A small image captioner, trained from scratch: 64-pixel images.
Rows from block 2 of the image encoder of a small image captioner, named by matrix and row number. Rows with one number belong to one neuron. Each number is 128 + 24 x the weight over its row's rms, rounded and kept within 0 to 255. All counts start at 0.
After each neuron's rows are labels from the 100 images, of 14848, where the neuron reaches its highest value: "strongest on" is what is common among them. Only what is clearly more common there than usual is listed. The data: rendered solids tumbling over patterned floors. In brackets: how many of the 100.
# fc1: MLP up (encoder.blocks.2.mlp.fc1.weight, 1280x320), inputs 80-159
# fc2: MLP down (encoder.blocks.2.mlp.fc2.weight, 320x1280, transposed), outputs 80-159

fc1.261 [112 120 141 122 121 144 145 118 151 142 126 105 149  91 133 143 116 139 117 157 143 138 132 128 152  99 102 151 126 152 112  85 176 109 144 120 135 114 105 145 136 156 130  91 127 112 150 121 115 119 143 147 133 123 149  97 138 103 173 120 147 145 176 139 117 120 108 161  87 197 152 107 138 112 161 130 150 127 150  91]
fc2.261 [139  69 162 127  96 144 125 127  98 138 107 141 120  71 108 133 107 124 120 138 107  97 170 121 130 123 167  84  96 129 135 164 101 113 149 102 124 148 143 152 108 139 153 146 136 164  99 140 109 161 148 134 104 145 109 128 124 142 149 130 107 150 145 115 145 121 119 143 154 107 140 167 112 141 144 125 148 162  97 118]
strongest on: white object (46); pink object (42)

fc1.158 [ 90 115 156 144 125 135 152 121 114 115 104 134 144 145 117 123 149 124 111 107 160 127 117  88 121 147 141 116 111 114 147  57 176 124 133 142 123 142 124 176 104  92 161 157 147 103 114 116 117 134 116 118 136 110 112  82 103 160 145 101 120 127 144 122 118 124 123 128 116 139 131 158 101 160 138  89 148 136 119 169]
fc2.158 [175 131 112 132 112 137 107 134 160 128 158 154 163 102 133 121 111 126 133 115 104 135 155 121 151 120 144 127 125 181 138 177 126  96  93  74 131 115 154 104 155 151 164 154 160 134 119 118 150 150 175 115 111 114 164 123 158 102 116 154 155  74 118 104 117 149 127 118  83  80 111 135 161  83 168 164 128  98 123 119]
strongest on: teal object (81); light from behind the camera (55); its colour: teal (52)

fc1.141 [ 92 130 104 177  68 111 132  98 147 121 153 163 158 104 131 149 164 128 150  92 110 153 136 163 125 167 124 164 101 119 143 180  95 160  82 140 121 162 122 113 126 147  80 114 103 129 131 125 144 108 113 102 134  86  94 126 126 132  82  86 146 146 135 106 139 142 150 111 143 165 114 137 139 135 145 103 141 120 177 126]
fc2.141 [152  82 167 158 123 149  93 115 107  99 146 143 147 159 116 140 104 138 108 159  68 155 142 141 144 130 126 153  94 153 121  78 159 152 113 101 125  91 104 128 100 130 145 129 153 137 141 101 122 113 108 111 136 164 133 150 153 170 137 110 126 136 114 151 161 161 113 163  97 108 102 129 103 129 118 147 108 101 101 127]
strongest on: brown object (54); count: four (47); orange object (43); dotted object (38)

fc1.153 [138 194 143 107 138 129 130 126 129 132 125  74 134 152  93 166 113 121 152 107 130 130 160 145 159 173  97 104  96 131 145 104 157 123 119 148 125 120 127 143 149 124 123 160 102  99  84 147 118 156 107 155 125  68 137 129  83 138 191 133 106 160 126 112 199  96 153 119  96 157 101 127 109 124 146 168 152 120 126 146]
fc2.153 [ 96 114 118  98 142 161  75 133  81  99 129 130 119 100 126 123 140 116 133 110 129 138 120 126 154 125 127 114 129 145 122 126 109 116 142 139 111 146 160 143 146 151 123 132 175 137 144 120 121  80 151 138 145  90 124 139 150 135 119 138 133 131 107 103 103 136 127 124 151 105 132 126 108 126 160 109  92 191 105 124]
strongest on: teal object (83); its colour: teal (36)

fc1.502 [ 99 189 103 151 152 130 114 101 117 116  91 131 155 151  73 123 134 159 154 134 102 137 150 139 117 183 134 113 162 120 127 151 131 171 186 150 143 126  78 171 138 124 137 111 118 111 177 162 115 147 132  89  85  95 106 149 102 120 129  73 153 123 102 114 108 143 193 157 106 167 123 118 102 149 134  81 108 130 193 154]
fc2.502 [145 109 138 113 132  60  95 117 119 147 111 107 153 133 141 113 176 119 117 126 123 129 145 128 114 104 136 159  87 136 108 100 112 107 150 127 117 123 116 149 119  97 134 123 134 148 175 131 165 146 116 106 157 141 102 139  95  98  98 118 106 106 177 130 160 181 112 109  93 122 103 108 115 126 133 118 149 151  99 150]
strongest on: blue object (48)

fc1.93 [164 162 108 137 143 163 123  78 159 142  99 128 143 117 121  88 127 139  94 165 130 114 132 136 119 111 132 137 145 147 109 165 114  69 120 152 128 144 171 152 146 140 108 106 123 135 107 124 149 102 110 142  89 142 108 100 161  95 134  69 132 116 150 164 158 175 142 129  91 174 102 125 155 100 125 131 125 144  96 105]
fc2.93 [ 90  56  75 152 141  96 133 151 115 155 141 115 105 112 109 110 128 116 156 111 131 105 139 123 145 129 155  83 103 151 135 131 131 124 122 107 164 190 162 128 125 139 143 172 144 199 144 144 177 129 236  94 147 155 113 150 119 148 126 142 122 125 130 116 126 120 150 150 166 134 138 146 132 108 163  91 156 103 157 119]
strongest on: orange object (64); its colour: orange (34); chain link (26)

fc1.81 [110 104 123 176 111 145 156 137 129  98 126 143 118 110 145 150 133 136 171 191  91 139 100 178  95 122 106 135 177 132 127 143 135 147 154  96 117 157 144 123 142 129 125  97 179 153  95 174 143 136 123 146 112 116 144 101 132  49 161 121 142 140  91 158 118 118 125 158 129 122 143 106 120 138 145 138 122  81  90 144]
fc2.81 [122 160 145  95 150 167 123  95 149 130 137 135 153 143 128 137 142  93  83 126 125 135 186 116 127 151 146 143 129 128 131 140  92 107 115 132 161 117 128 105 145 141 153 121 123 101 129  76 106 106 135 112 107 150 140 151 129 160 100 198 141 103 114 119 106 175  86  95 103 129 139 128 144 141  68 124 145 150 102 104]
strongest on: light from behind the camera (53); green object (46); red object (41); its colour: red (25)

fc1.252 [174 103 116 163 122 117 154 158 149 130  86 138 141 127 144 134 135 151 139 126 116 131 110 145 177 146 137 169 108 116 123 113 140 114 109 137 153 137 144 124 107 136 133 118 127 145  94 147  86 125 108 114 112 148 104 112 158 152 169 125 127 134 142 142 119 101 140 114 131 116 100 121 122 132  95 122 165 145 200  72]
fc2.252 [108 112 159  77 113  61 120 112 158  98 145 116  49 117 143  86 150 114 128 129 148  98 128 115  81 112 106 103 113 102 146 129 147 128 133 134 124 104 121 149 171 125 118 117 143 136 145 116  99  80 158 120 130 133 119 175 123 157 107 100 117 136 132 142 163 116 140 125 153 132 163  88  93 151 229  80 138 106  90 115]
strongest on: blue object (72); purple object (40); its colour: blue (25)

fc1.125 [130 142 152 102 104 135 103 136 105 122 136 115 145 119 137 121 149  90 150 142 167 132 159 110  90 131 135 134 141 141 154 135 105 125 154 108 107 136 135  72 111 101 150  72 159 158 109 106 111 122  85 155  92 149 150 139 125 144 119 114 155 146 133 140 146 124 129 132 173 115 134  88 145 181 130 108 145 114 110 136]
fc2.125 [132 104 134  71 143 108 139  76 161 145 144 144 101  97 140 104 139 137 111 131 144 113 128 146 131 140 163  85 124 135 150 113 168 105 106 125 139 126 118 170 125 122 118 160 157 139  86 137  97 143 143 138 165 138  91 127 138 100 160 141 119 116 163 127  94 152 101 132  93 115 144 111 119  61 148 127  98 132 128 130]
strongest on: pink object (46); red object (40); striped object (35); its colour: pink (25)

fc1.374 [146 140 167 109 137 114 144 157 130 141 111 133 138 118 136 121 185 193 120 140 163 156 123 126  94 136 128 112 134 120 126 125 110 139  92 136 134 114 119  98 144 143 140  98 101 100  74 114 105 111 114 126  98 107 118  99 138  55 116 138 141 114 140 156 124 133 107 129 143 129 153 156 118 106  81 152 129 111 123 139]
fc2.374 [157 124  92 155 166 134  90 121 128 103 126 124 137 126 149 181 154 150 145 115 134 171 135 126 124 105 140 128 141  63 184 133 113 155 146 131 145 123 147 147 150 142 120 123 127 116 169 107 115 153  88 144 106 204 179 124  79 113 116 126 123 130 131  85  99 138 130 100 123 122 179 107 150  85 175 110 154 141 133 115]
strongest on: brown object (46)

fc1.711 [153 159 149 125 144 136 130 110  94 140 147 129 138 169 104 142 111  99 122 114 144 111  99 116 155 123 111 112  98 132 136 106 114 132 159 133  84 134 105  96 132 100 187 174  97 113 129 144 135 129 166 129  98  93 159 109 119  75 154 162 129 137 137 125  89 139 125 115  82 122 125  91 165 121 127 148  76 141  63 169]
fc2.711 [130  87 134 135 130  93  78 137 120 124 131 128  99 104 158  96 141 103 106 123 104 110 133 136 130 114 146 122 118 156 138 132 111  85 135 131 127  76  95 165 117 148 123 158 136 166 138 156 147 115 130 124  89 176 121 137 138 126 101  78 111 153 110 122 151 128 121 171 173 150 144 127  79 113 158 113 167 108 132 135]
strongest on: orange object (55); yellow object (42); its colour: orange (26)

fc1.523 [168 100 126 117 141 121  89 141 130 156 122 140  94  95  97 115 131 135 128 143 127 111 137 115 105 137 130 152 142 124 103 108 167 165 123 115 138 128 134 120 149 133 115  95 148 116 117  97 118 116 141 141 112 180 134 116 136 100 161 145 121 162 133 141 135 170 109 103 106 132 142 160 159 118 142 165 128 139  99 130]
fc2.523 [105 170 105  91 136 145 103 141 116 170 133 132 140 101 125 111 131 118  91 144 117 108 163 121 114 144 123 144 119 130 101 111 126 113 144 117 114 155 137 124 175 106  65 124 160 135 135 125 147  73 154 141 141 128 135 144 123 109 126  78 160 138 137 112 117 139  90 154 142  63 127 155 144 146 152 139 141 139 150 105]
strongest on: red object (61); its colour: red (30)

fc1.198 [178 139 138 154 137 100 124 141 103 114  84 169 111 146 180 156 126 151  96 135 136  79 134 130 106 150 120 166 156 129 145  98 108  81 112 145 122 125 132  79 145 121 105 106 143 126  84 151 120  86 131 134 179 123 116 165 107 150  97 126 123 117 142 107 135 132 104 147  91 122 131 137 109 105 147 139 117 103 140 134]
fc2.198 [105 110 121 186  95 133 161 106 126 126 105 132 130 116 155 103 122 130 163 109 129 109  97 176 150 111 105  85 154 174 114 118 172  89 117 104 125 145 117 121 111 103 133 136  98 141 127 114 118 146  97 134 120 111 141 144 145 132 149 121 134 185  93 156 124  69 158 127 176 140 125  97 130 147 125  98 129 101 131 111]
strongest on: light from behind the camera (59); sphere (31); egg (29)

fc1.643 [124 155 147 105 141 123 128 144 129 138 160 136 130 128 110 129 138 144 145 142 137 111 130 131 162 132 110 116 138  60  85 112 126 121 147 111  69 106 135 127 169 150 133 138 111 129 125 116 145  99  87 101 107 153 135 155  86 170 109 141 137 129 171 147 145 152 116 137 115 127 145 140  94 106 159 129  88 159 169  88]
fc2.643 [147 124 144 127 131 151 125 111 127  96 104 155 152 142 145 194  98  76 110 101  96 151 134 111 158 164 115 155 147  90 148 169 136 143 117 141  82 108 145 108 125 153 139 139 127 138  96 120 145 132 138 182 130 142 145  75 165 146 108 141 120  69 101 123 200 119 131 136 131 155 154 145 145 141 122 132 138 117 122 124]
strongest on: pink object (46)

fc1.156 [128 163  81 108 107 140 125 145 104 150 126 124 126 151 166 121 159  91 134 119  99  99 100 127 143  89 160 157 112 105  93 132 159 105 128 149 155  91 113 174 130 112 112 151 131 114 166 132 106 131 140 103  91 149 109 141  95 106  82 116  40 135 123 126  94  99 124 134 137 101 123 139 119 108 129 129 111 138 145 131]
fc2.156 [128 141 151  96 121 158 110 109  85 157 132 143 111 108 109  90 122 129 129 131 147 158 101 138 131 129 139 152 169 156 158 111  82 127 146 124 103 128 140 136  92 112 132  94 179 139 154 142 102  92  97 160 173 124 141 115 162 157 141 106 180 105 120 115 139 173  92 131 153 134 119 118 123 140 120 128 114 126 148 113]
strongest on: brown object (54); red object (45); cube frame (27)

fc1.380 [122 104 112 141 135  91 124 129 132 137 161 112 118 137 118 165 109 154 148 145 119 115 125 149  70 165 155 108 112 164 113 140 155 112 119 137 128 103 127 134 133 144 159 121  93 141 118  86 127 147  95 110 147 155 106  88 133 147 137  86 126 116 137 118 117 121 121 129 136 157 148  96 118 139 145 143 129 164 137  79]
fc2.380 [ 98 119 118 108 150 142 175 131 137 114  92 145 118 123 156 154 133 108 147 102 177  61 201  95 176 139 169 148 116 110 131 115 105 130 178 147 117 150 171 100 110 129 137 135 103  93 132 163 108 103 123 151 112 141  78 134 117 150 124 132 151 116 112  99 136 112 107 134 111 124 114 111 114 184  98 133 130 157 113 162]
strongest on: light from behind the camera (58); white object (41); sphere (25)

fc1.202 [116 100 137 149 124 153 107 135  98  86 104 127 139 127  91 137 152 119 106 123 142 124 124 138 131 117 130  93  71 113 147 151 134 166 138 126 141 127 124 159 137  93 112 146 156 103 110 130 121 131 135 118 120 125 136 132 128 125  65 113 107 126 144 126 103 137 153 112 111 126 106 125 116 167 143 152 134 133 105  96]
fc2.202 [113 139 130 131 153 108 136 132  90 152 126 108  84 132  80 160 125 161 102 121 144 173 155 142 141 151  99 145 112 118 129 109  70 130 155 115 141 120 111 138 122 159 103 144 136 129 145 146 120 101 128 113 108 172  84 150 124 139 149 126 155  93  95 120  90 133 118 102 129 113 118 102 115  65 126  75  61 129  94 100]
strongest on: count: four (59); teal object (49); its colour: teal (26)

fc1.210 [146 132 111 134  66 115 116 111 144 126 121 102 157 110 125 100 105 159 159 137 113  96 100 109 120 164 157 128 144 155 101 155 122 118 108 152 105 123  92 151 174 126  88 176 106 126 126 156 128 127  88 135 116 101 124 124 111 103 122 106 145 102 149 134 102 116 129 181 156  74 103 147 127 148 166 139 135 105 115 113]
fc2.210 [131  64 108 172 117 146 173 141 181 137 136 127  98 134 136 116 158 121 130  88 119 129 164 133 135  95  86 138 132 114 153 147 134 123 113 114 181 162 120 114 149 114 144 134 124 124 127 107 113 114 103 136 142  75 135  86 148 173 103 118 120 137 106  97  95 138 144 130  81 146 144 144  83  97  75  89 108 121  93 113]
strongest on: cog (32)

fc1.625 [158 103 147 135 119 160 102 141 138 150 128 108 142  86 100 147 140 127 128 133 102 131 124 136 142 148 130 130 155 104 180 173 109 103 117  98 127 129 117 103 136 160 122 126 124 127 132 130 115 124 108  86 130 109 131 151 140 159 137 105 126 155 152 100 176 122  64  97 113 130 107 124  79 125 147 138  90 167 154  76]
fc2.625 [193 120 125 111 138 185 103  98 136  80 145 115 133 167 126  89 103  96 111 135 114 102 138 122 120 144 151 133 115 113 115 128 101 143 103 137 108 143 120  94 127 152 168 144 126 153 119 109 143 159 165 118 113 164 105 105 129 158 125 121 123 158 143 101 155 143 149 124 139 102 106  85 157 137 110 180 143  89  86 135]
strongest on: pink object (70); its colour: pink (29)

fc1.165 [134 106 114 153 124 111 129 103 177 134  91 128 127 116 126 119 133  97 114 150  81 134  94 147  93 116 117 109 136 150 133  91 125 143 110 142 126 158 129  94 118 169 107  93 105 145 138 129 187 148 164 135 124 102  94  87 132  98 147 118 165 155 162 157 140 151 111 133 120 138 126 123 164 144 126 113 107  96 141 127]
fc2.165 [145 130 104 195 127 147  92 125 115 169 142 141 145  83 125 163 142 170 136 124  94 139 109 112 101 104 144 120 143 124 167 136 122  91 139  71 112 106 146 126 114 129  99 182 129 109 124 151 112 125  86  87 159 129 163 126 126  91 154 103 150 129 108 142  88 142 105 124 154 137 165 113 101 121 138 149 156 128 152 143]
strongest on: light from behind the camera (53)

fc1.563 [126 137 163  83 160 183 103  87 168  84  97 124 113 152 146 127 127 196 107 130 140 149 165 142 143 112 139 106 154 147 128 154 111 126 121 115 115 175 138 130 126 133 146 144 138 129  77 156 121 145 137 120 132 124 142 119 125 138 154  98  91 120 111 133  84  86 104 143 128 168 142 134 107 117 123 118 135 140 104 140]
fc2.563 [131  90 118 133 126 107 146 111  98 151 141  55 107 140  80 114 132 117 135 100 128 112 131 154 129 138 163  95 139 138 119 139 104 112 148 157 105 131  91 123 129 116 127 111 136 123 162 126 143 106 123 166 102 120 127 114  99 132 102 154 124 119 106 138 121 149 196  81 141 108 141 129 145 143 120 126 133  99 140  99]
strongest on: blue object (95); its colour: blue (40)

fc1.657 [ 95 133 158 115 173 167 130 113 120 161 132 102 134 172 143 151 153 101 162 148 140 116 111 101 109 145 130 173 173 154  84 181 128  90  88 130  89 146 114 109 101 139 113 161 139 100 115 107 104 125  85  91  91 122 143  90 166  78 125 138  99 118 109 140 135 129 111 141 131 102 146 116 129 109 126 148 131 116 130 142]
fc2.657 [108  55  95 150 137  77 122 207 155 159 150 132 117  66 106 147 126 144 117 129 133 133  97 113 148 113 136  78 109 133 142 147  87 135 158 119 123  79 108 137 159 116 167 190 106 129 104 125 179 158 181 145 103 160 142 123 166 102 119 148 156 149 137  94 128 129 131 131 113 116 121 150 131 141 135  69 142 105 142 137]
strongest on: brown object (52); orange object (41)

fc1.63 [102 136 112 114 158 139 147 140 118 140 105 163 140 177 165 129 149  96 109 113 138 142 147 113 188 134 106 136 135 126 123  91 100 124 137 166  84 105 138  90  53 155 106 149 126  71 125 167 137 125 100 113 143 116 117 132 142 119  97 164 124 109 113 114 165 119 154  87 133 144 145 140 122 124 133  80  64 116  98 106]
fc2.63 [112 115 147 170 133 107 152 153 146 134 143 157 146 132 170  98 114 109 137 154  99 111  91 151  77 123 110  98 150 148  94 155 117 167 154 116 172 166 121 131 160 113 143 140 116 124 118 127 137 124 127 146 141 163 133 137 164 169 142 147 165 136 125 115 132  98  86 173 130 165 140  90 107 111 165 133 104  75 102 166]
strongest on: orange object (48); brown object (41)

fc1.455 [105 101 135 120 109 136 135 140 150 136 109 115 144 102 121 114 113  98 150 108 137  98  87 161 146 105 127 154 144 165 128  90 138 124 113 126 130 104 129 129 132 142 117 118 157 134 115 139 106 126 114 121 126 133 131 106 112 133 152 113 110 129 116  98 151 145 128 123 126 138 161 107 163 118 108 140 118 117 140 106]
fc2.455 [118 117 169 121 121 140 127 101  98 103 132 114 103 124 145 142 133 143 139 154 160 133 152 104 107 146 152 174 130  95  96 152 152 122 170 178 101 171 123 125 140 122 149 143 132 132 126 115 129 128 148 112 104 119 149  76 155 155 129 132 109 127 164 167 110  98 109 150 118 100 146 127  94 112  92 104 119 146 122 119]
strongest on: white object (46)

fc1.107 [112 131 110  76 140 163 153  92 132 148 144 145  81 119  89 104  95 121 102 118 159 112 129 121 121 137 134 167  98 159 114 106 109 137 111 140  91 109 163 114 107 115 140 138  97  89  84 101  61 171 117 105  91 103 105 103  87 134 111 129 140 116  80 125 119 116  89 132  67 121 147 136 147 187 115 124 131 100  89 140]
fc2.107 [134 155 132 164 128 114 100 131 143  94 106 135 154 129 164 118 123 121 114  99  82 151 118 102 118 154 163 105 135  96  99 136 143  76 153 144 148 119 127 124 183 125 132 124 118 123 109 143 149 113 137 130 162 156 122 115 135 104  85 158  81 148  94 125 150  88 106 142 146 129  95 126 116 103 116 132 146 123 161 113]
strongest on: teal object (61); its colour: teal (30)

fc1.157 [150 140 109 106 114 149 126 113 152 111  82 129  93 100 176 153 109 112 125 158 130 123 125 147 131 130 105 123 153 131 173 167  81 125 147  80 121 138 125 121 156 105 157 154 110  97 138 144 138  94  93 149 143 140 135 139 131 133 151  86 128 132 135 115 134 136 157 151 111 117 139 134 127 122 157 126  71 120 106  83]
fc2.157 [126 137 115 140 136 149 147 176 139 110 140 140 125 170 105 131 106 156 137 127 106 150 140  88 111 108 124 155 107 132 122 108 147 102 142 145 115 104 150 142 130  65  97 134 113 162 115 163 140 116 116 156 105 130 108 139 104 147  79 141 138 139 100 138 133 116  96 132 175 145  64 132 125 132 131 143 171 130 127 139]
strongest on: pink object (45)

fc1.474 [127  92 130  98 106 114  87 165  93 100 126 101 156 153 123 132 133 135 124 135 108 130 134 163 109 130 167 141 139 141 158 112 116 130 141 139 119 114 173  93 114 116 124 138 134 127 121 102 163 133 144 128 121 122 125 124 145 141 124 100 136 130 163 158 135 121 142 127  95  96 104 122 105 134 124 153 131 119 148 146]
fc2.474 [112 175 142 132 143  90 179 107 139 156 135 149 128 103 127 150 123 131 133 103 135 197  89 147 123 130 147  80  81  86 102 104 176  98 137 125 124 168 152 149 108 123 155 118 118 125 137 122 150 141 118 149 121 143 132 111 133 145 176 152 133 139 105 113  92  74 135 139 148 124 112 113 147 120 141 129 169 117 116 100]
strongest on: teal object (42)

fc1.373 [ 94 132  91 132 130 171  88 155 121 117 108 127 107 116 143 136 113  99  78  84 191 111 121 172 147 128 131 159 110  99  57 113 154 114  92 110  84 160 151 129 110 159 146 132  87 145 132 131 159 110 129 143 178 179 120 132 137 116 152 108 122 126 135 109 110 129 119 119 108 146 100 155 114 155 104 110 119 148 102 124]
fc2.373 [173 126 139 157  96 137 152  80  90 108 110 118 108 159 129 126 130 114 108 158 117 115 136 144 146 110 135  77 128 166 130 147 120 132 157 118 154 110 117 146 124  99 101 110 112 144 111  90 153 148 101 139 135 159 109 160 142 120 119 128  62 115  74 106 145 100 120 121 100 115 126 129 115 113 128 150  74 109 145 112]
strongest on: teal object (71); green object (40); its colour: teal (35)

fc1.312 [146 102 152 180 112 112 129 149 163 172  97 159 139 129 111 133  81  99 112 177  81 153 110 122 161 140  90  85  54 131 118 113 132 119 100 158 106 110 104 161 121 118  94 133 107 135 152 166 132 120 101  98 119 123 143 139 144 113  95 129 143 159 130 168 155 117 107 157 128 126 147 135  83 131 121 148 158 138 166  98]
fc2.312 [121 171 121  98 112 135 101  99 112  87 147 148 110 113 195 123 131  74  94  92 162 116 120 134 117 135 158 117 125 131 131 108 135 143 108 111 152 136 118 151 147 152 141 122 140 127 136 108 163  90 160 105 165 104  80 133 126 137 114 110 144 125 117 155 135 140 105 115 162  94 134 141 120 147 154 124 134 138 106 141]
strongest on: blue object (51); purple object (44)

fc1.267 [ 98 134 128 130 133 134 123 104  93 145 108 143 128 118 145 143 155 113  84 160 149 175 122 159 131 157 117 100  82 175 107  73 100 138 143 141 148 132 163  97 111 129 144 116 141  92 156 152 119 105 126  84 134 130 103 155 101 127 118  91  87 123 131 116 140 154 158 137 140 152 138 141  85 178 130 140 147 131 153 152]
fc2.267 [137  98 161 103  58 124 118 128 151 103 120 121  95 146 131 138 109 118 143  94 133 103 178 140 135 125 136 120 148 152 101 119 134 123 121 158 138 166 133 161 123 171 167 134 112 132  65 126 124 127 114 113 112 156 115 108 131 141 140 161 134 154 133 112  79 125 116 131 123 116 143 131 114 109  80 119 155 175 108 143]
strongest on: sphere (27)

fc1.414 [129 112  91 130 148 111 108 141 131 114 144 111 126 108 106 127 100  86 136 101 106 129 151 148 100 121 148  97 135 139  95 138 125  95 134 105 128  70 120 134 115 113 115 116 144  98 135 109 109 111 137 139 118 143 120 158 135 113 128 115 156 154 208 130 166 131 151 116 151 146 128 116 118  77 153 117 160 120 124 153]
fc2.414 [106 124 154 115 145 148 120 191 133 103 117 130  84 137 172 104 151  98 100 134 137 123 158 115 178  84 153 104 109 178 190 126 129 116  98  65 157 146 140 154 107 152 142 176 140 204  99 145 163 154 150 213 101 141 109 169 150 116 125 148 120 125 142  90 130 130 104 112 112 107 100 133 126 138 129 163 123 117 142 137]
strongest on: pink object (42)

fc1.144 [182 151 125 129 102 111 156 163 134 131 111 133 146 167 116 139 132 146 153 114 159 179 150 102 150  83 185 117  80 145 132  95 107 131 153 119 103 144 128 129 136 113 184  89 154 129 160 119  79 137 125 170 119  85 129 154 112 137 148 169 167 131 178 153 131  87 136 123 123 109 104 150 104 123 123 110 142 126 136  89]
fc2.144 [145 138 142 138 120 128 126  81  76 125 130 129 101 112 115 135 115 104  95 130 125 107 103 132  95 125 123 105 149 154 129 171 103 130 132 148 144 130 110 141 106 125 119  92 114 155 128 156  97 108 116 131 120 151 144 100 123 123 124  79 120 128 106 147 117 130 126 104 110  92 144 120  74 139 110  91 119 134 103 138]
strongest on: pink object (41); white object (39)

fc1.263 [160 151 126 112 116 121 143 119 140 145 133 149 114 153 162 151 131 139 111 139 115 129 106 126 131 121 122 118 120 108 123 151 125 127  83 139 142  95  69  99 135 149 160  91 121 149 176 133 123 117 134  83 102  99 105 127 112 147 141 131 144 101 149 112 127 116 103 114 146 105 122 139 101 124 128 135 135 135 157 130]
fc2.263 [166  87 151 108 106 120  83  86 128  96 157 111 149 112 133 116 107  72 138 158 141 126 113 100 151  91 127 144 117 149 140 121 111 120 130 102 142 131 121 184 131 115  83 126 173 131  84 111 119  81 117 150 118 124 112 148 160 114 122 134 154 118 171 123 143 143 137  80 145 123 116  91 125 100 133 129 163 108 113  93]
strongest on: red object (52); its colour: red (31)

fc1.406 [147 140 117 175 113 137 124 142 113 162  91 133 158 147 148 138  81 107 134 122 114 106 104 140 170 115 113 113 158 149 147 121 120 145  93 133 129 149 106 100 148  82 160 160 127 120 144 118  89 103 125 114 100  93 165 166 133 159 177 136 156 119 115 167 101 125  97 130 121 139 103 138  85  99 111 147 138 108 183  85]
fc2.406 [ 86 129 118 129 194 158 157 157 124 133 144 113 120 112 156 165 154 143  89 134 138  99  76 128 100 124 121 148  96 132 118 151 132 120  90 127 169 141 128 112  99 144  88 136 144  97 111 167 142  97 132 163 143 137 148 122 155  66 123 110 124 105 106 123 154 185 138  80 109 106 137  98  94 120 176 133 210 130 106 139]
strongest on: orange object (47); yellow object (41); its colour: orange (28)

fc1.431 [139 102 136 149  93 112 117  93  98 163 113 142 102 126 185 143  84 113 124 111 105 126 184 146 125  91 116 113 187 136 130 101 141 141 122 152 143 127 127 133 112  84 154 105 103 146 101  89  83 141 162 132 135 138 125 130 149 153  86 128 113 155 158 127 140 100 137 168 110 116 111 144 122  77 109 144  84  96 108 140]
fc2.431 [127  88  93 142 130 122 146 115 106 103 137  79 134 107 137 137 127 145 140 141 140 157  83 112 172  96 152 122 141 123 103 166  77 106 104 121 102 155 123 141 119 182 156 147 110  94 150 115 106 118 144  99 155 161 113 143 118  76 111 147 120 127 124 125 136 115 167 125 127 155 140 139 109 133 173 106 149 138 122 105]
strongest on: blue object (44)

fc1.305 [138 157 116 167 114 124 105 142  84 107 145 128 110 123 168 121 112 165 144 110 124 120 126 132 108 128  99 154 126 167 109 140 171 153 144 104 147 137 138 140 143 168 140 180 136 129 100 134 123 149 139 131 186 165 139  69 119  82 116 103 128 171 139 163 133 186 154 144 178 126 126 139  71 127 104  94 113 158 156 114]
fc2.305 [123  65 138 104 116 110 144 127 149 105 145 135 119 140 111 122  76  99 134 175 149 145 155 130 157 126 131  98  85  83 150 126 135 123 145 140  92 143 132 113 151 131 154  73 146  99 111 134 129 135 104 122 158 102 109 147 165 114 111 105 101 121 113  78 117 131 130 169  90 151 146  86 135 137 120 119 115 103 161 150]
strongest on: count: four (58); spring (31); cube frame (29)

fc1.348 [147 160 110 138 185 164 125 136 108 141 155 138 139 147 143 118 125 125 136 172 131 143  99 131 156 141 117 117 137 158  99 128 110 174  98 175 129 110 144  95 135 114 116 193 139 120 136 162 135 147 113 113 139  79 124 118 137 126 103 139 150  83  87 115 129 161 152 110 128 106 153 131 176 132 146 117  87  89 133 194]
fc2.348 [129 140 147 139 130  88 118 128 143 158 123 152 126 148 163 141 146 134  93 117 128 133 115 117 116 115 151 138 115  83  95 151 132 141 131 110 110  99 158 127 136 139 135 140 119  92 118 132 135 153 121 196 156 156 125 134 136 113 137 180 123  84 106 119 103 102 148 151 152 123 110 108  57 131 162 126 168 109 141 133]
strongest on: brown object (50); yellow object (45)

fc1.715 [133 182 111 137  93 109 139 138 117  94 148 124 130 120 115 119 116 112 151 170  97 126 116 114 161 155 128 112 138 104 100 140 115 103 137 152  92 151 153  69 110 124 143 137 113 127 126  76 189 123 100 114 151 109 122 128 122  94 167  87 155 109  88 135 164 164 119 124 128 114  96 142 160 146 118 139 128 135 165 135]
fc2.715 [129 104 106 142 115 187 108 136 140 154 108 142 109 107  96 143 133 149 109  88 139 138 157 114 142 137 147  95 132 151 163  87 151 106 106 139 131 112 111 175 178 155 171 131 101 117 102 154  92  94 138 148 157 135 105 112 150 149 117 139  94 123 136 117 119 103 169 124 156 122 145 132 106 119 160  97  84 137 116  85]
strongest on: teal object (40)